A small contrastive image-text model, trained from scratch.
Model: 32-pixel images, encoder arch mlp_mixer, encoder norm rmsnorm, encoder activation relu, encoder moe top_k, encoder num experts 4, encoder layers 8, encoder width 256, text encoder width 128, text encoder layers 6, text encoder activation geglu.
Data: trained on seven-segment displays showing three digits, 97500 training examples.
Rows from expert 2 of block 3 of the image encoder, named by matrix and row number. Rows with one number belong to one neuron. Each number is 128 + 24 x the weight over the matrix's rms, rounded and kept within 0 to 255. All counts start at 0. Numbers have three digits each.
# up: expert up (encoder.blocks.3.mlp.up, 4x256x256), inputs 0-255
# down: expert down (encoder.blocks.3.mlp.down, 4x256x256, transposed), outputs 0-255
up.142:127149105092122144139127092192126141115115123079099089082073125126088166119182110114148141098151109129118129122124130113131115130127105084106117157134148103110134116123139112075117115126121203151084181142146162119107132163172115146101096086039135106090134158130127117084118109119136126128126163130134118106098096131133140144110087144130143138159113104146120126158138109112129124163125130134059089129151109102105068132128151176139112120100129141124100109101156134127174130120151117168130142185131124164100144139115117091168120108130146140130136183139112127121153150143105109116129147119131148120126109134123126104120119160119145149133108129098099136137138184149098092088109116122142132120142117100126135156118109191111120119167135144151104106145143101132118153103105120
down.142:114149146142087116125121090089107077133072108122157130130128115130157119103169121189116163125098138211111106121087096172150141126107098137130139086151102164126129147170151126107111150158137105134132140099135142110115114115116184134129149114139184090173111096103139097142121145102158096144163138153102129139150145129153145153074082150161075124125135097116151120126119121135154173144103203128130183145125118094105136067097129119153132145134160174109080121160116114139136073155120133116122120133124164121128148167159101126112123104145163104092137071109080157147093122063132098071134131154156133175147075133164080135108123111141126094073118163101105137101120111152140131124139118151140145115152116135139125072074115157108127154089115152103157117164130141133161126159127110
up.143:148090099155119122154123138108080160148130125114126112127078134122144139117137107100112123144144125130161121156141131138118137127092154128140125159101108134120123122122152132133097157131142159150102132078122128149125126119121098133109120128115123119143109125108125122090150134134124146127110120122126136115120149090118126080185143110122140133100132111120150116137108146110111117128111124136132133105127189102163133133091148098109137122135085126107153122098150104149109145110104133145165138101095077160113094124136156080156134108111110133135127119133121114134101145136136111142107116112107136142148119143146123121132140142095173098084126127108113132170138148102094130162116122133091104122117158087174160136137132150099121159176138117123111138092140145127141123112107126
down.143:154107156143130161139144131119147069147101111143098130111109201140122143100123118173144115155119145092139093104156137121153112126168143078098156158104131124128138119130141135135134139137138165129135119148084109116160097121131108099099116161126148133101122128139135129102133136136128130132099130106097133106136099141146097097138096097127107151133122155112171108113150105140135135121162188117128147100111134116106132081151113103107153092121147157158121120137096136132127117130144150144112094179114162093137155101119085111104118111143142071122136138103093105132158108120146103145126124132171143094149149132117129151136106161092150130150133090151113111124151151107144095092125172157164159142119103141158122154153121144153150137133113110141077130122141172164156170149101154
up.144:127133116124092090157148157174089135056129119165067104141119118169113081093145102142143132145156135117113125161157138079179119128120169132124126147139107133170117163131114101118116122142105156157150152113092157157143078133089124139142128133134131122167109129150155143134111102131188099120122130142105115140153123101144125131159102130142124164111096141184156104127133102095126152140116137134121072150174122146121144124111147144158113132161125118120162138146138126198097142103167140115089115089125105132115136124117118134158130115111074179134104110162163115118120151199133094174139138195110146115121140083138109116147125105107086173126107180102100127162133092079169097107182111117132131112096151163070137147109113122130138106107093072128165154120112153125127133126075104
down.144:109127125122126129123139139109151167114116118084166060128142147140140161143151169117152124161123130136121150134110113136129125107122114085134119130145115111142126115102112130114121138120159148122104140133147097100107120119096107129157107128113139139137128147117119109147119092153127132149131120139122151108075116161093114132165122174124126135101137093165133093138182116118098122105140144157115041109109143113124168102119129139154144130110153131105098118108125173102168163187138124134107119093098118091159135126110122112147124109127159120150144134129123115089135156083103112133121114107150124109145166110085111142123109165092133099082109113097119118114152156124157134151127089072114136139071180140129145104117103127129129092134139129106147074154150132174129120104082108
up.145:130139119099112159148132140153089149099151123078173144167127109120094173103166135152103136175113161144156092118087119137151148122106146149114113131117142062229127129159128130141137117144121142093130159143118100151099129128108086171115119158079110104101167175117119146148143082134130125121105121098128145081115117096110129115146153121154166114144139108134165124124164108113127100115120126109118108080109102110144136130165189115141140170115133119143162149157153123112120139106154118150087180081150121093133112139113091165098122137135112123186100141115156111103148120113093149098087117126122100104113142086066102115113118115087118120134121148125161113176145120146135128153065167120123140181129122068127148100145136113149130096137103116135129111117142099105106128120141138
down.145:151147181129148119107128115099119113089139117114119126117138131147150111158143133132146078088130142110125171169095181134135098160133115143121117099107147181108108115124074128126100090131131145130113174106168090145116148174159091087144146134124161122106123139158088148110141142149098084159116107122159090135111123130147120123111143121110105115076123071168138095140091123112120102129090171143090133091122177101087142119138150117084085103126161126122151104143132167124145119114132147166154100132117128148112169132130071111162110085137144141100151067135131096119098115119144074132117137125114136179120133152117101133135127138160126096126151102145119147140169115143108129164137120152092103124108125113147150153105109106106127146138132129169121112135104168139117114138127134
up.146:121130115136107111147148147155133158115095122122083130126120172136073131137093157154130152143114133143119110102152082116112129090098126094165172139142095075138145128096160152100133096138125169117123120090117082090161087142111107124132140097156097111119146180147084147117145141129135124136118145130114157157160138168108116117177149145082181188099173115117153146124179139097093156162107120122143147188130135094161098039156136134126152183132109109124082159140170117085138147188166093144137118116143144153106135099134108148162089118133159126132115126146129112113131172112132145076146132153105138125150120080142116081157099123128128142107124178108125115130090128143110104144119107139086107101144113102142107116112127136121162154146131080095139160133184091178169124146126106
down.146:143109132141123134113136144117127106117129124132141130141113153111133086151151157091155149163150088108107146156111111132157138205137162136132147116129124122121127100110143144117165170114125140108150177125137115091132126158072148121145136150148178152146142120128149142167141171151109147078116137121105128158131128103142130103171098140042188175105122130165148179119126148122134159113142099142134083164114108145111140083105139141108112115153158074168137142101118147097135109086115170155129130143124120143144116158115133109154115126095143130149156096099103133114136127099131123154102144127103117133094105120109092130160126077113109089182151101170098169136122099140081121124082167130128128093165121177147132174096152111102146104086122142156151146122172118137116123091118136
up.147:135147064094143117095143132091119121131126114148095145133145170116069143183144124151137140106140125103142148154130116127117128126162138155118107121140092070091130115115167106115134100119122132103170122127101131096104155129113133125174138125156095162136122129155147105089147105093138085119118154089099123155131117111141120164111167148163159125134161121127126137122114073120177086181072076108217139172142134109127125118098058143101124104105119107118119104164128122119154108097133125170168116116160173095157114135133107164137127148118139135149127111143094126147128157135118147153158050150099123114109162120106131107158192137141138161121122128145109111142160132109078161070107103130095124142149095128126105143157137159068150133134148062113101145170147135152158116113098147
down.147:151122103101141098121154147112125123157149124107135114101119116166179063108143156177117113110129140096133181095099133102132138123144162095146110073114103154112101159130116128152077142096074115139135125112092146119124081150182080081115146153150133097117129127160111135127132108162105175131173113093160157139116131143126110130127125145100123110129074099169126137110142112108115155077128134193154116146101087070145135127162150108091106132131098099146133137146081143112128115089148154138105148178094144150116125133144126114135149133145131126100179160097106107106110137126113131162125125136122136132126113112157138096152109158110120145121122104098134125122143140150108146191105120147166148138186175100142115071110176116124133126079114109167105123113094105176123138121122112
up.148:117130130145143130118144096112129116101160118167113135162130108163145103127129123134113119129168139104084120121140126198162137124107091152135123163129092081128154103104129159154178108099096110125088164098124176099104144101148128107152096109115139161137196144158110087139118162120109157124111081131117145135134118107076135120080120129129160107156103122111104121105117097146141130150135093111129090081153170135120136120160084130117128133115076151110121135127159123129138099156133126087123134157137145145046080110078121176142134111170145068133097148120139122096176101115102150118133153070096131109119180124127137113145145097136132127119099108140083161113081129141096119111151158122130150115088175091117121094153134160147146118108135105128141114145115170128100109138133128
down.148:137155150161133139124143088120114158100120146114165115114150149134137130135095136123127083097088137116112189172083136132117156105105148118121148077115153146157108112107119118133157143184106084110091169190174104126105112164116148128140157163134129164146117149121121116110166148182114117127130127149093144112124069165162112140130155097152106155141147146126085134077107073103090160116139103164127184145108135111142171098166133150092142132098138122098144095140101118099102128100161150127146125147147136122128119130117100131148172135086131145129139159117084118141116089161154122088124140165109101156129087098150096150136115136101168111148167120103124091096241156169120091105090109137131131129139133140124118143145139115148155120145089117148155098141171118108134150075130136
up.149:099174117091121123145134158144091167178146153113103110184149164131164148147133127113122128137175172107147083119131115120125126167117061117087130106135173101115129133105122133129131126094140158133112127129135111138112116160106132128150089111075105097122187088130114143140128116181098056139059096102133083126094097129121157095103163094108120164135118133091172194124125142116138120177131130129136102128109151155108179131099131096126110088139150113127101123173101137105124132157131123169112189165172076157130105149139151121159134140105125150178153107132141122150137139139151122074145152134102162081152134153137133170122143115133129134120093107108104114147126140119113120155117155088151124117097139156108096128092138125126154124148130135129124138123106145157107175121146074
down.149:093125118192166137078112127123136121151118137166131153105127124144104105077135109117111153159117111144109123124135123121138134104119187118154129092132116123119186112176186133138084070114138078138123130137125114124113097156117100160136128162162146137090102155153125133137139152100151119110179089208103134159147172154124115120076129122137095148091121145079130106169133155116163128099135115120086154143136113129143161136132058132107123140119107109151085153116131106116147115089112117129122114145163138120133131088125074160132128143144125118101130107124139101132134120129102126151125085140149117194138128176106150117110129093101108157112170132099137116123080140082156115126134141128099148116128160138129181136126133096135133126163134104119127118135173122134107101112123163
up.150:148188126112117102105157131119105133129139155153072126155146113171127151136149109116098076141115130112131120123169077111113076077100110114141143078135100093136163102145105104130105152127147088135127130110154146155153154137142138143161115196162130129084142139117137136130136138121135166121097169125131141106208198096112123080142127108104180129161141149141135115120129133138093074099101127117189110151201107125111106089172157136082131113116145111174153124121073154119098088169111136160144121167106114107176137118102127109119124080161159168129144110132131077100170174155129089149131155120100108099130108170175105148128058114162136120160135129091109121143164121140134145139163103139092125118111097084107103117144129168101083128141107138148136122120117124122149182130089163
down.150:136131070170134158154145109125138155136112079111125086152149148088149138129149144132095136129148140112103117089088147079121113093156101147159097114148131126089063138142116122072158109111092094103146136130105095062121039143163188129093150120135153180125142131126133104097117120165152116108183126120064090174081110115180140138195120117138115145173140158132113099139081140136145074132125098169109075146124129123095136146106080143115175149184153170174065111095128126144091096164130073112197112114121140158090143155151089123108112110161157094113167143146125167178132145103156117125089137115125117138127121094112153109122170140161115146129150122094145135121089135114137150182123110124132140134130127133123139062103137129129148159108096111103130081112130118138097183167141143
up.151:114103121100117176092147176132106129104101145167076112145136114154124121136135131162138112109123159146130150131117116089168109151145141155151111140108119165139137142106111128117149119115127115112148165113131129065144153124101149127089138192111178185136128180101111085161135151124152152125131161073101085155131135178127141135103131145121126151142154154131162142114127126144108094129110173103177138131121131108134136134148090074113103134184102143172120163095152130103142128147148163114153121162150157151134141128126114152103089156141128134162098135150120167136146120131114159125134134104155088146118104157102168119084181117115130124155119132079128122158117125099100141151143099116133128128125141142163136079152117118095115087137104125097111134108169119124132104111130103
down.151:144118129126119129135143158086141132147125120128123136112120126100110119112095113142116164165160112131112087174130113126077150134111155138105164122102121163116174148096091087125143142140111115099170116157117142130112150150154111133119155140100112101141129121129109134108143144181117125110075108139173160172139132095144137123125113097117125162100101115145080112162111128114150109085146142149163132149132134117099110137099139156128136091140112126072158132148172131118108155100126089103141122139125141116102157139130126132165161163141088165136151133109110101098150141126147122115087142112142127145151161125157104126106100114179142111117116078097103114101125117144115123157113123117098152087104141109126133143154123145141135193094156122113110138154132171096119145174110123
up.152:100106103102114148132090101145090138135141105151114097158124121095160117131133125145109109097111123127112166110133083125159152140136140154095094096121156160137127101137131132115118150132126112119140153114104121127126115131136111132145124115116138109142169127151157100146128112141117118126145118141117129101108125136101133166131125139079067110162143181084145151105091118104134128109158119095154147132111126130132105150148142113145114140151119142116125117129131147122125173115124136116138123175162133129100133130133158161130123158124150111135110103114130141127120150145117134107094140112118112118113104113115107100181131084142114147099116104130131121109138123123128118116132134136139100114086155146130129075128138147108160138118085129129155150121097133109106105133092125
down.152:127101118144138171158173122134171154123125139137111126147137116144123138134136121116143112152116103140146131126121164142152080096165149150140150088116094147121099152157034107135155168120165122124127120154118093079136105138101108132151099152160093107118108149146085115154133087162129115160149117100155124127116130111168071121128162156144141121116124141100134084103139134124131146104113123132090122150130118096149140149094135182144134102106147135101177135137141124149129141146112106115090134120112095148138147093141132140147148122131101090155144118100140069167117124125127119081131108148126122106171120113142164098127138165144138130123144111107144085101136113132149099103163153155111160115148112111086154171158153150140115122137122103097115104113165128136150142105141132
up.153:133124154171138132135115121146091161101149095109137164143163138107127126122147197104165144128107200165141098123124105121111147121133148106110105176166157128077141130121165147112114173111130140148109100153117090130104130120131138098146124152107127141131110152109104132135139132157090131145113073080104102141094138149153086127156143080134155124133098127165106112113140142115132110114144182102133164095173121096140164111110115128140096167120154096123108149118116093124158173115130107121116163146141116107128111154095119126152105124149115153143083139135161082127116114148123129119152148155114168159165104137091099134125143108142155154113116169112125116123120139095086135136145092137102110133115178088141118167159116147105107167135149146101136108138117108094162136105092130
down.153:152148130130183116106115127092161114128171106112113122140132134121086104116088141105160136100109133140080124124128111095137151130132115142091116089135131159119136155117115129105144100137137109074096156139187095118126120095156157159126105145174132157110125147125119075118148158089141150091124113150122120083079121105151144138122116125080108186144146131127143090136134141123134173150126155112129161152094108139116110145130147138097145135117113116097113153157074128154116125114109107143140154113140104140136100143089151158114138055090128124141133138129151154129165074123100137092170080119171129125123135155145126118117088128174107102114102123161146138153107099159123119155133126157129133109118111166119094140069130128132113090122102143140117087146105139127088124147135166
up.154:157120120164129183103141134096101151134122146171133143131143161128084163141103138119111118106116155156146132109181111146155202180118133141127118138129111160092140153125140088107114113102150146145103099077104146123120091151106116159141143150122136162129128126128168133123117117143088156106098154099138136109106160130124094106167156113119172116078167129104104124113172131100113163148119115155153124147151109136115143107146085150183096090092105146112124145112114173091128138111140132159135130143106120095120132138131081108129096126165159152110163115172164164107157110127187130168099119144148080200147138110090113141138168134112126117109122168111160164131115089129149137130111130162153131119142159134164087203092124083126119123118150150113075120166123093159104137134109147
down.154:138117107117155086067163136183167090092178110124087174115122146136151082141122139120115156122126109118131123103083181072127107101118139111107142139106124091150131100124169094139108087124145165169098146148119101148176141127149125164120099107124130115153127139153116105144132108115158144078117143180133132141113118158157152130149122106066160126162136133133131119187129110089130097123122109130111107143135129122106145113101086120136151108105121108086150112135093106119116114149112143160140087136141105112125143107117127129167152114129124115128163139114158115108131151110117152068117112132143134101107162125148150177178113099141140117133115137191120085102129102126072158157141110126136106122116090165122119125131134119145118096076143154134135100081082118109092118125109132
up.155:123119083118128079133131132105154130158114111139114111094144154125164165107118106127137093120085144104100105159168146098141137131135149148177141158149092163141135175149131129113128184162117155132107149159061118135114112056121195091102107087107133118128121102122132125105109147128117137115158143167190130111104132148118122160128177105122108178159130133153099149076151062125093112110154139120138088089111097109162075181113060110106111104164127102110076157155087110126158168134148105134098104137143164160121093140109106090118103166133094123130144124148112154118098108128082129150164208111153150113148169118104162159128132110139086140122148115115130123118116119128165112122093097126120124146088096148153163132171127122108151128160138142147110153115107196096071167159092177
down.155:145179158139070145135086136148109144118097180068151089126088129135108139123128146121131112128149132120118151104127088099152107089125160122137172129115157096118162146122156148148183130132103057159122141109139132069096159106175101127130148140124113088154084092109102100119151148151141139120111147125126132142107162146138188117125137129117125115108137122119126154083120142079139109119101117146095051090107138117134118137118162170113112137130125162154144166142191142104119106112115078140137128155099110122108130138119149104107133166138137116132137108174136123120152128156084124081093139158134109137104155086107160192091126138158145095126123133096130123185128154126109152116114128169163150120097135112123088103144127124147170104174097119103173160105146094175137163155168131
up.156:102119086107086138078091121157099140151145109101084128120160140116179102130135122145109120151135136124102167119128139107133115133115106151158163121101147119089181096164165145146149139133152122158108146101136175139092091101124133122089127128142141144142148141096143104112110120125124152153142128110130105128100134157104104131109107161129112125150164108144146172108112115128165117103093165121141101137165094179124145076138162168128133120172142118101130156094107120140138092106106128084128156124161114125131136107140127130141085184117119167113085129116054147099166119137096098153126146157106138151159129108066120127101133115114122096130103143126088087159132091114145113123136081127132087122180119119121085140170107133131122119139141168105136143117133175114163148148129093
down.156:105109144136138092100150166129145144119121132137156123157113147132085103105109146101106099098087107164149110094123082111145116101108176127115125137156149122113098126133139129121131121078211138135122101136111113085147137099098137088168166167143135099120137107132101129125111125125183123117124121148146120128192137151145141100153124115193115148104080118104117098172070102137128127106120071162107164122129138082126154147112095122138154141103144118128076120152137129119146116145150163082133118118119125134154129121141100144077132123113112118108113097167164137143101147132127140106127119141126133126174116114179101133094108125122154143142133130133127107122148079188141138117129165098162108127147128102128152132165151151099122131126121117120128100120134102120103116133133163
up.157:080148098074114179117126124088079151169129080165161146150154097119085141115148138082147134145080133076133160114133134134125108149119096059170102167154134224123134113184140120125131143141103107147156123170119121126101101131127096097173115122135131106088124162166151163131123148141148095105112130086128153079084111129128131141122076122104123105119152123126154106150109150123142160109106131129115106139076109062102124167169149151097145141089141135102105149134187098085128131159132119138131183140099160129144118160136116140131112171137152185121129135111151113160102120137162141156129137094095149135132114110100083138126118192099143156136127087140121176187128115143126095129163098129107121115137144183120160115180094135065146137125164147191089112136136119138090157138132125
down.157:123135103163154095133122165170139102148106115100155133144090131157167139120085109134155135125119117130128113098152144108142150133123139125134138111105103097090116120129141118131149106129173133111109130130098110157157107132133120120119140150079115116126106114084116117143146129128154112117131117097171137146130113136117139127112134185163136230138085127150139172155101081144126129141141086100164141105156126134081129179136166105205124131169154164090146149076143170116109156137121123122113112122127086082092131128151121157121093058146121123110120087137138112129134162101114127115075151110128130086156125122089119088086104132158087136122139142155133125103166149138089131164109106101103125109140108166141099135119148086130127102174101136148110167143147128127156133198122114
up.158:136148131163128122145122173111175172102082147151116095154109126159128125146137145142110120123117182104159144107093118111125137138146133163152113076144163092104114148132143177136139149152156148179158144107138160103166106104080127155128134143111132127085113109057116129127109085127141121167100154110106108112120091143139144144100175098084145120102147135091140147099129113147135134126128100146141127124146128129129098112120126154158104136131145125113137116067169165118102095118138120136144127109157112112103115107148090188120161124150157132136115108107122131153131152110116113123111142142125116137134109120094117129097094129133119155127139121088119134110095132172144157126129099123163118143121142113144081109131101140125141115106156120113116117105150142100189113107166131
down.158:142112102088121110119128137137101110120144119127132108123117126071142092149127153112150156101158085131171121132098114102138150157120141107174124151181117123152106117150117167156112139159112133125138111092117112129154091158113127153145135122119139146155131114134141128170121087118121117111120120122122147130136134126141107154132134140140098099178147130152133125152097157135155121124110158152083136144115085089123193152107091131081135129154118141137148124130128149109113150069120175115132115110103142130140120131179111142156061178157089099138129117135134141124134117094128112094096118137121125127134146138108169141107127153134098100091148158118148124118172100118117117129129143146149146157131134126117126107127149107154105128139127102108081105123140157127134134147117125
up.159:118094141166139106148131146115168184102143088135111124133121094163146116117158129145146153130113108123134127158126112152151110126110147104125143098137144148127132116159153115140128128084121113139095116141130099099129125108139139132162118177181152189105145116143159113101132137164119156097151136131079110124208178117130138126144109136087154121118151107092142121096091148099100115108178105110167154127164191109135094089115129204154127135167148056129148124150125126071127154105112099188140161126106120141140112151137092121164166135108145164147119086121138131135130115102132106137105155133148137141154102136159142120135129081145157080111130118141138131139131105151098166123156170198111099137161107172064131103151114143142173182102118102144156121084136133105106144139133191
down.159:125132130124136150091086159122137117146144122124162183147125108104120121137108111125148110117115122139154109136118119148137137098125155184141120132062134168141097167136146111102161105113129129126128152111069132125099135153128141134080105113151111146164143109113123090142137150115164133085155125101124140154174155168145137145130134111105124108141141113111124122096145104178093123121130148173147156105109108140117129096139090124141117117110121084194164187148168139132124153150074165102137077135153137092066114127131118083129123140092142107108124117133099151118128153063130079110134152107110141134129109127147137123161160177128078123166060104132152132120128129124133091118148112146103126131137150120126095136119146134100118123100132164157132136125146137123145169102158134
up.160:132153141142103100126123147133161135081146148110140110139127118123102129129128099097146128168129120148111089136125131163145090141128138113081064095134116139092139087133175119125098171168116151109150165132144125145152125110109095140103121108165130120145136124100095138106128130123137124138110162109125109131103100164111125108145124163162142139131158134149146121140161184154069123111119094155140138165116108090111130122091133146149146105098123076122153181148061114078129124124113155096107129149185134186119125134117137121163114133126134120140127138147158094099095091119163173162115167122136148094111141100170119146134112122142137146127116147103154133167135097115166117158100119081150160136104108105135127127116099139107166150077135078116112110080111117074117137124137143
down.160:109117113113158113101163089097105100147122118104141131124161141135138152135113190107149127142114122123124122143119086118181145125141127092155129169155146147100132124155116121094167119093117130116069071158161152146120097091129118107149141149126092080127160127109156100112107127166135148123144115114117148128133165128093111120131091119134129113120171136119084108151171134129156116131132159144123112113125134167116097129120150099129106132129171128134150135126160175134129130115137149161155171101108085072105124125119151117081112128118164148164139147102110112144158114116094109137095134138124091157108124127110107140132118137116138153128085109133115102098169169146114116119110161138104061108095155108158102193126137134168126118133116104105125129145077086188137108149113148
up.161:124140105095103119163164094103107165111096114151126131111119159140122171166127105132163142157159178116137097111133124142049078116093120159071140143142150120098127117111134123146121122148157126086152134120152109137143108076133090144122129129129116161140138158168127159129122099120117112113156076186107153094128150140140125098153146146092115172182130115054091092132168109172106176136129096158118121129124141109110178114136147114155118131122123123134125159136112108137120107175100096151168113129122113091120136141152110110165114130131169101131101109136155146136099152114127130127090126130139107120164120151075091162104182145103144128126136069156091119113156130169103131128173167150090209120119118114126139118073143105141140163113109129126126172151070110123101123110136129
down.161:090114139130145135092160163160197098064143140146129152124160096141135126132125131163138111130116154133122134144168123151165171125112092085083149107091099113135102198147182108128139138116135161114107125143130188114097140143092178162134144138149077136097137097114091107176143161100116084144127128158109139147096153171164124194144129133152165133098105152098144111134166158118116146076072116102109163109145075137115109126129130132137114147110140150087131125118107110160144101191101103083124172113110143128119136106077102121118179128098166074127108164124099126151135105132169075160171137095134129134148126105160122145180122127078119087135140153130128151112127178145157122116126180133169110169108122098123089151123119123130074154137098179143124116124132109122091146124116156
up.162:136163099144104132118146127107171135125175127147111163126171100166137070124139130097143097122148137107143153139114129130135130147131128113108136172093129101134162123151104121118129149143184145136138126169130114129137114121116147141122116114102128083168115085133168108152113153150128147113113086095113151141122144118128118111137127105086193093117147119140114134085171160085121140123136145153106152145094139139132182115064119148152134064153108159138111127137146142108111174162124120129082092112107104123137119150136118117137077128115162121100096109140127128143101109157157125153116090127170124180151191137139122123136118109113152116101096190133138107123142145146139114110066146111096112127111108160104098134141110132107159126152126166149117144151171093106111108109139122
down.162:158110124123152125102132162133123126118164140153120127127133129156125153090140133160138159184125142173131118097112144106115122117110132085121129152161111123148103118133140129138117140135127135152139185083127151105124117153086124154145117139148145129143114092156164126146147103115124113140128145123129149142188147147122133169154155132135113135109149095078132114150118166163119144119100087144124139115138176142098104119158127155087142122153100101104114149147105137129078148079146130151167078117150134111133153124123104068153150117133123143180104130163096162168129111114135125150151160085138156102117111106108093106166144151116136116117167083143136154113122105113144151146140166122130111095134136090138111109124137108119118097121158116116152137124118098142135138157123144
up.163:113097150084099135118146136106128101121105136149126132122140095136143067175108094101114115122127148138124118153138141114132105074133152118178145099096154094091108087124166126092131133119114123146092094128188119109101123116161086143130125149086145103095115118140154073120114144100121140150147156138105159144140146112062107094194129101132087155135144124127113113128137106131133146094147148114161099103103129132105098142133155115170133069132127121111129069111098132134148110142092116143068132131168120109135078145085144093104121078143111111133094127131121085099157130114132128121158124133143135091138121111079112142131088114161164155128105088127152144120134129106117126116128171177125124153119134151168080112097141131140140145123185137181139099124113110080126115129110090
down.163:142131113117151148194125097080155122117150167191121104175133141125172123137145091157118162125144121131109093129139134102158130113124137140157155136120161115110118072166125156122139147139116188117153117125190141079114131148078135113127167171150087106131107120136132169127125107138149139100125119106143101154114125130134090129146118149171135103133150124133148147132138089135158125170134165185160136145170090155136140118148142154150181078159140120086162137124157178131146098119124140126160074108144084111131144136110142127118137121140169171157111165137096143174148092128146169129129125179145152146094094151158102158082155127142145149130130137125153130163159108127166128152142127121133113098159153193200091132149115127159161120144150128130097130082127130107154118152149140
up.164:130124105127160124111180143088149148164063144100123136106164139157130181106176137110140072120144141165131114124144069117155136115129135084144114089125149125086096097182182160140110113164117099140120126097107077103109123159118126106142122104136093168120107104088060100142115121073161129117117092127141098141109156078119113125110122099127162144146129105105117162139106152111124151108162113066155134120174109169131105135137147124145126126135147122149126138141179180141111128125128102152140117141125147170110114157159089130140142145118164105105094147131108142166136143108129133147115123104158188151136125113111180134158088163111154140111127151079087118169085111131081128141124105139118162118116109134143171127074168138144136160141132138116129131126111114095116105126072094
down.164:111140111155125146121117187138113093133155113156121123086089151099117116102162126104120138141097178160131097170136130111123126149099124120101181154105085122116083174132082116104109131114146133160145141120150129144137113114131154129132113124114095117086086131131132128115102140086132133130149124113126091134157137124132170111140146129148088146143118130115084145114110145139137137148094140093140143108121149108114132070137112140144141142081121077115107140105129089165132111129157115148103131143131117151134213105119144141126152107140122153101135156147150110105136131119154124111147130141115129172112088146125144160131152128176116174100134114160114138135101152136090132059083110177124133089120159143136119129146103095125141100086147146116104138132131118172146159161152098
up.165:126131135127116148130066186091159151150124161111116145111125144127107150182104110112088119105164122129136140094140152081156132117141072142135118112122137119105129144144114131130133116152088089136138145124122182149114106122130135133116151090129107098116186136101125157076115075113121186097124107115116110118130098157095112117130098190128111089101129113124137146113149109131099122156123156153174101148156077142157153138082144170144094068167092168147108107145127171166103157053160152110167147118133122107134128109087114158131118089130139116133108148077140148068097175155102126106109105120142116115092119159097110122127119145162148132124113153065129134126134112142139115157125132106145123138140122129099107125117155116087106094123158151142121158133092144142114167112146120
down.165:134111116085096074136116144128161143143094119161114106090103124125148086098134161117102142133132130145149147141080109122092123128125111159126132123134126101137144116125163129195175130086168095149179104139126096144120150110119159079205105155108131126131134130108103115144080184183115119142125149157137125169169148117114112159120129151117108197124094145099127137152074122142132163143126112119142184130072085117116156156112060124082104093139137117119116143129148079144102123134169091123131106135147095137116134100140123102144129106167134161121117161108131126108136116117109145119133116137142126093122169111136148134128114095138121115103104155139107105100141115122066126147150159135153129094091132110119192121122111191101135118109148087102121112157141147111179095134115152
up.166:125109175074121111114087138170111140108122156120137108058129149151123135135155154140109125129096124140140129113113112124113168183125095096139167110126157137154177151168131142095109148131164137122152122148130131133158143131175146143126129124139180142151113133161138096113091130127124132157149140159134101157128109134136170135149145126130142152128118133126113150157122154120109128108155115112138131118137120097152106141159132128124120069152141134164153129092119095126153111146139101123123111155128108149130114155131085157144127157145134053134108113128156131086106128117138167136119154144164117107144104125131135104090114117128115149077139130194146083094163124119092140152174135120094139138129119168105129130139151126150133125110085115127124135111140128083132125155163146
down.166:109170136123107162129134121054169108158179104068140155115151116136134096137094094170111101129139108147152120191137140166131145135118163130115124133139111144127110122161128147131124160165092110160192170132098125108133122171160138119172178107169133138110127098145199149158116148091138165105111158122077126103124164137134092095148114117151104134156143117110106131122102167104135127089141127128157132098129155127098104137101107164147102146134108121135117162170102120132107112138094160133124135106169143143096165121112126146143154121138123145143154167143108098146128158174137108148124144138124131110161118146138156138126142124098130168095099157111132168101096131083138132123117121111147078118126134151126102130128126142156139137147142138155147101144136088117130138111127131
up.167:127138106129121138149090135097108114124150135146116130110119106135138138095139147085128143130102105155149111158145103112167066122101123172121134141097116170126105118140139125123153161119115125150148147134122111113166116093115072120126152088105127130123131111112132143100114159140136131107135124140120145117093153174123129112089124119126139161126151143151114160143130122119088127152137153152126149075144123111113129103140144114136119136129137139121135150103095163127154115136138107160128100134121142169114072119128122082124148129078129129119133133146119118157135147116167131131119144139116152153102175160130127141120141161155172157143134141141115132138153118141140116123150124135139096135165124096118132169091131144141123132154149126138151141134125134147130178139060141
down.167:097135145127098151133138152104122106096135096114129110130149154128109105081125136166156076156146099177140108147119166116127106100156110112114132106148129117109127117103084138131125097119105126130115152172120119152129109100132170113141122135095105126120127154130117112128112103120149158171124145132138138110153119131144143141134145092114100158097127107138135130084134155096125124199146122123118108079144118146142152157138135117149132120136111094144102148121130093127125106108157123139138115147101117126109125143116121128106125084092094136158140122115127127097117133120123157115136123112100130135159158125112117143157118138117103116161140155142126130120140129149148125109155157133101120129137089137132155111129103100133129130074109144151111084172105107130094122106126162
up.168:110104079144139145121180126115105112155128126185175104130089156145124117098153100128093156109076126094133147119102115081103084187156159143098149138113157132121157173138116136108128104108176198154149156148141156167159118137116114113130106134116116140137127133115146134124112085147173117135106178128131117153129124121150127127131098102144110161116099143148122085092125120134126139108155133119117079116111126091162105142097186117089161143152119114172155147137154118109108102138115155123154122160106105110162119088141147105123143178135129156109099143125121119090132071137117136083080131154121103124117123143134171134128106121105131105108146123156132138181138095109126114085091114142096189119125152113111102131090128048135142111087110121169140098125144106136113099107135119
down.168:105159132106138132086132151137126129138117104151096115145110128149158110142079158115131147116135137080114133119140122172126152117145158160157115088135049096126085145139123100142125147103126091134121134140101067124175150148165134138139160129117130134116153132147103123140124114143124152122154162125184124130112130146183139137115154109139155102107165087183106137116151129156126133121094147165079158150112135115092117080145165129088134140156118106086103145128095098094173132126137116140103089120112153136110155119108153141139106097132139112105112123165147116166108119096173115136155146139126103108122113144110088081106126080127116086108138123160097138145155151123098163101117134152133133144115141124123120142135138100125124122121145107140115149133134154190121123162120126